{"horizontal_flip": true, "layers": 8, "lr_schedule": "cosine"}
Rows from block 5 of a small image flow-matching model, named by matrix and row number. Rows with one number within an expert belong to one neuron, the router's apart. Each number is 200 + 20 x the weight over its row's rms, rounded and kept within 0 to 999. All counts start at 0.
Before each expert's rows are labels from the 100 images, of 14976 (inputs lightly noised), where the router gives the expert most weight on average: "top examples" is what is common among them; "patch colour" is the nearest of a few named colours to the mean colour under the peak. Only what is clearly more common there than usual is listed. The data: patchworks of several textures.
# router: slot weights (model.blocks.5.mlp.router.weight, 128x128, trained with AdamW), inputs 0-127
# gate: expert gate (model.blocks.5.mlp.gate, 64x64x128), inputs 0-127
# up: expert up (model.blocks.5.mlp.up, 64x64x128), inputs 0-127
# down: expert down (model.blocks.5.mlp.down, 64x128x64, transposed), outputs 0-127

# expert 35
top examples: patches: two; crosshatched; centre pattern: crosshatched
patch colour: pink
router.70,228,205,177,186,214,203,176,202,218,174,237,174,192,184,236,184,174,191,175,203,203,181,231,213,225,211,214,176,223,226,193,170,188,206,185,224,172,224,207,203,211,163,243,201,198,209,223,189,201,200,185,212,241,177,183,208,195,142,186,216,173,204,201,210,169,198,222,217,223,232,177,208,180,227,211,170,197,185,216,192,170,221,180,205,225,203,187,205,213,197,195,202,226,189,174,200,191,216,172,228,225,156,208,221,223,170,215,186,208,210,231,196,192,170,209,196,178,201,189,198,208,176,227,201,190,226,185,220
router.71,186,177,177,182,221,212,190,203,210,196,218,188,179,185,217,225,166,196,202,224,195,167,235,204,227,190,212,174,198,224,204,175,205,186,220,179,181,234,219,237,198,165,200,217,202,236,177,181,187,185,187,177,243,196,196,204,214,167,220,210,181,203,191,225,165,184,217,208,222,187,177,211,200,209,179,187,220,166,224,210,182,235,193,223,224,171,188,180,216,190,191,187,220,219,208,208,209,194,179,201,199,183,224,232,259,211,211,172,197,189,215,204,217,164,194,197,187,167,191,186,186,178,222,204,200,190,190,247
gate.1,211,187,209,189,214,225,204,218,171,192,188,205,189,209,191,184,177,214,168,212,218,206,185,216,214,201,200,225,152,197,216,216,225,196,204,199,229,184,174,220,201,200,194,214,204,201,208,237,196,187,204,188,207,154,176,227,156,184,227,199,220,207,196,221,206,222,197,226,206,192,203,211,194,214,239,230,234,220,192,195,132,234,210,201,225,190,174,171,189,218,189,199,215,213,185,219,190,207,194,163,180,215,205,182,216,186,189,200,199,210,170,148,198,186,230,207,180,213,228,215,185,194,192,168,170,214,225,163
up.1,216,258,210,211,192,227,203,196,228,203,207,211,213,210,182,224,222,195,190,173,234,185,242,189,192,189,201,203,214,201,181,200,193,196,206,215,207,227,170,193,199,192,206,187,172,144,206,218,195,199,196,189,190,205,215,215,224,206,165,215,215,195,243,185,221,187,195,195,226,223,176,205,199,210,148,196,203,171,184,210,219,208,143,183,213,199,207,235,229,201,219,205,180,199,183,175,176,163,227,217,183,197,199,189,200,220,175,169,227,196,199,204,177,198,191,195,200,214,185,216,189,232,207,188,256,192,173,192
down.1,169,212,195,208,174,236,199,198,194,146,192,216,209,197,182,177,217,237,195,211,191,196,195,197,174,215,200,216,205,175,197,210,208,198,225,190,235,221,178,203,185,198,189,223,209,225,199,195,194,167,214,174,205,153,197,214,188,185,183,177,226,212,208,235,193,203,213,229,204,180,222,183,215,192,228,194,217,244,174,188,154,187,211,216,221,189,205,174,170,214,210,214,203,224,201,197,194,232,198,215,197,171,201,200,207,210,181,196,188,153,174,145,215,224,204,179,216,203,228,206,204,160,187,203,196,188,220,155

# expert 14
top examples: grey; patches: two; plain
patch colour: brown
router.28,188,224,183,169,196,198,214,189,219,188,201,238,195,219,206,221,189,219,171,239,190,191,167,203,211,212,209,213,223,177,204,173,182,197,213,188,187,176,190,170,236,188,195,190,208,215,216,179,216,224,165,226,172,186,182,221,161,213,213,185,162,193,177,216,213,195,232,209,194,173,206,191,187,220,160,200,166,173,213,215,194,206,174,198,175,195,191,182,217,194,224,183,156,234,181,231,231,206,191,239,173,230,202,181,207,209,205,169,220,175,210,204,220,174,213,211,194,207,213,178,167,200,216,224,185,191,198,176
router.29,235,203,189,184,213,185,169,192,188,196,198,169,195,203,204,184,177,165,176,217,169,186,226,226,213,194,216,225,236,219,187,175,188,203,186,200,169,187,217,215,212,158,237,180,174,212,238,188,188,240,176,233,209,214,168,212,175,172,197,233,194,194,172,214,193,186,241,227,223,228,204,193,190,215,205,166,203,192,226,189,186,221,170,215,217,209,173,207,168,196,193,182,191,228,204,211,207,200,185,208,208,212,177,221,188,192,188,167,229,172,216,200,191,188,188,205,205,221,196,176,178,198,229,236,199,220,206,222
gate.0,211,197,221,229,154,199,206,223,198,210,207,237,192,214,231,203,214,178,185,201,243,223,209,171,230,192,197,200,198,196,215,216,186,203,185,183,163,195,229,176,192,180,237,196,234,195,197,184,227,183,189,214,197,219,227,225,220,211,175,171,179,203,197,175,193,183,187,157,209,184,232,218,204,234,200,215,193,207,178,189,198,230,186,194,206,184,229,193,192,190,173,197,204,188,182,183,206,168,187,218,209,201,192,149,179,181,194,245,174,192,204,210,227,189,219,198,182,151,172,217,222,176,197,208,221,185,183,222
up.0,216,215,199,174,184,184,219,221,213,175,201,211,186,204,267,196,182,154,182,195,220,178,200,157,225,176,185,215,227,231,207,220,186,206,170,187,177,206,223,206,223,191,205,220,209,159,225,194,218,187,220,199,222,210,214,197,215,193,188,177,182,177,205,176,188,199,196,197,219,221,192,223,208,208,189,196,213,219,203,178,183,250,193,181,224,171,190,211,218,171,175,193,196,223,155,190,241,191,180,205,220,169,188,206,192,189,197,177,214,203,175,205,237,210,179,202,177,175,196,193,221,214,209,231,233,191,183,204
down.0,200,205,220,198,195,208,192,203,213,212,191,209,212,216,222,220,200,159,192,170,181,194,218,192,207,172,187,206,201,247,197,192,195,197,206,163,194,214,187,234,205,207,169,223,154,163,206,214,172,182,233,144,190,177,224,191,202,176,222,227,215,205,201,202,214,195,184,237,211,185,171,221,211,171,201,198,241,182,199,167,201,222,219,187,211,197,190,182,177,232,220,224,218,213,209,233,201,191,185,196,198,195,220,207,200,164,189,159,202,206,216,173,167,220,220,171,225,189,231,195,217,235,192,214,205,222,216,201

# expert 29
top examples: blue; yellow; patches: five
patch colour: grey
router.58,225,178,179,190,217,198,220,207,195,214,236,203,168,201,171,195,170,177,174,194,170,185,228,223,210,248,209,198,221,183,166,166,182,195,199,176,170,237,203,184,193,167,228,217,197,226,207,185,174,225,180,210,204,195,202,226,161,208,199,213,190,174,173,226,216,171,230,192,218,192,215,185,182,226,176,165,173,180,225,188,202,208,179,208,196,194,189,220,191,183,193,221,173,207,166,227,212,193,164,226,198,173,198,204,197,179,217,178,214,215,233,223,221,200,200,197,214,223,224,195,213,182,218,217,220,204,222,203
router.59,214,185,185,178,173,227,226,207,184,214,233,212,177,207,177,203,210,226,225,203,201,177,227,190,186,239,205,224,218,175,161,184,181,200,174,213,174,235,188,202,190,195,204,197,198,198,210,193,217,188,200,166,185,197,222,207,196,226,196,182,194,193,172,224,224,166,196,206,211,226,245,190,170,214,179,186,197,236,202,168,215,210,193,185,190,215,216,198,166,230,201,211,200,211,176,223,177,221,181,240,221,183,178,198,204,154,229,182,198,229,211,218,199,227,209,170,200,225,234,203,233,205,216,178,187,197,170,219
gate.0,184,192,180,209,179,210,184,196,201,218,180,248,197,196,174,210,229,211,180,186,194,203,174,193,244,182,204,189,181,207,228,233,225,196,187,194,217,208,248,166,234,177,189,218,207,171,197,217,175,227,191,195,233,186,185,230,191,210,207,235,197,195,188,211,185,216,232,237,203,220,205,210,185,175,199,199,172,171,186,215,215,212,214,204,216,197,204,216,189,162,214,220,199,202,185,194,232,193,166,180,182,206,231,211,178,229,210,183,227,213,196,204,178,185,249,211,191,184,178,212,184,186,180,177,228,179,213,238
up.0,177,181,215,202,167,229,220,200,228,192,199,224,207,218,224,186,202,207,172,199,188,192,197,196,191,213,238,193,154,206,210,195,166,196,235,180,197,198,182,213,177,215,215,231,216,225,235,229,214,201,200,198,224,209,183,195,217,174,193,193,150,222,170,194,193,220,197,210,188,213,222,213,171,186,183,232,206,154,196,222,246,224,214,198,216,231,215,218,209,218,205,218,176,163,218,210,211,213,175,195,195,193,231,176,178,217,221,195,226,202,191,181,182,172,232,198,174,202,196,188,187,200,202,169,215,171,236,210
down.0,194,228,220,213,227,146,204,195,192,188,199,181,200,182,227,182,189,202,218,195,202,248,216,251,213,201,170,173,228,176,205,248,216,198,192,206,187,192,197,203,199,188,226,180,190,183,186,217,173,183,202,224,191,232,229,197,203,225,194,194,247,200,221,212,205,216,185,200,199,195,183,226,217,175,224,195,175,217,194,195,179,184,208,221,187,173,184,193,224,172,206,187,187,187,204,188,196,159,225,156,195,217,170,231,211,216,164,211,176,183,181,215,194,202,193,240,217,218,229,194,174,168,199,198,198,202,206,184

# expert 53
top examples: green; white; patches: two
patch colour: grey; pink
router.106,175,172,191,188,215,209,213,208,215,224,222,176,177,214,194,197,175,186,181,218,219,219,239,203,234,222,188,172,204,185,179,190,217,210,232,204,201,222,220,214,183,200,194,233,200,238,168,170,185,199,177,207,237,198,219,219,182,185,214,214,209,201,215,219,195,208,221,169,191,183,187,217,182,221,215,187,182,172,219,245,164,225,214,181,190,169,188,189,217,161,201,184,155,186,208,192,216,177,185,193,187,224,223,200,199,206,214,177,207,200,185,224,181,198,165,162,218,196,213,241,166,192,220,207,210,196,161,204
router.107,213,182,191,177,229,195,177,201,202,217,238,189,171,173,214,213,166,177,185,234,193,186,237,219,201,210,202,158,211,204,201,195,211,208,213,177,187,215,194,226,180,201,214,220,208,215,186,181,176,208,177,225,231,215,200,222,183,170,213,223,179,243,199,224,173,185,207,186,244,184,145,200,199,225,224,180,224,182,216,239,172,210,183,198,215,189,169,197,194,158,162,210,198,216,215,206,213,184,169,206,207,180,211,229,228,179,210,197,206,177,220,200,189,180,192,184,204,205,193,209,203,172,228,215,183,220,194,209
gate.0,193,224,217,184,193,168,204,230,198,230,230,209,196,182,203,205,206,217,231,189,182,208,179,193,224,193,214,162,179,153,190,189,168,206,188,209,222,189,224,200,173,197,198,188,162,220,177,219,188,212,216,186,170,208,192,198,197,225,203,204,216,182,172,176,210,185,205,223,234,217,200,192,203,190,190,185,198,185,188,237,187,219,203,167,219,162,186,182,187,223,206,193,171,210,213,239,254,199,205,204,224,206,218,229,204,226,205,188,190,255,232,165,191,214,178,187,186,209,191,237,182,219,178,186,181,201,203,224
up.0,229,222,204,179,211,158,214,220,221,221,201,206,200,183,189,197,214,203,231,197,188,205,176,189,223,225,213,180,188,170,192,195,178,210,220,188,214,191,237,188,156,217,191,202,174,209,187,220,165,205,196,200,182,208,191,192,187,228,192,188,200,196,172,178,203,173,225,233,210,214,182,199,208,195,186,185,212,195,188,227,163,205,212,173,233,174,215,206,192,200,203,197,172,200,231,241,249,216,226,193,236,216,249,221,198,221,195,232,212,233,204,193,164,235,177,194,198,216,220,229,166,215,172,194,207,208,212,204
down.0,170,185,197,226,228,225,202,190,195,189,218,213,219,183,194,185,212,196,217,211,173,157,206,252,192,184,195,217,199,224,189,162,224,190,164,223,169,204,186,191,227,185,207,203,198,184,208,224,213,225,209,212,204,200,168,198,217,188,210,211,186,210,244,192,188,189,195,165,154,240,229,215,171,215,182,214,223,197,165,181,212,209,181,221,206,174,176,194,239,219,200,195,219,186,199,163,206,207,181,209,171,178,179,180,211,215,204,163,184,162,178,192,214,171,215,225,193,172,185,192,196,218,190,188,225,204,198,203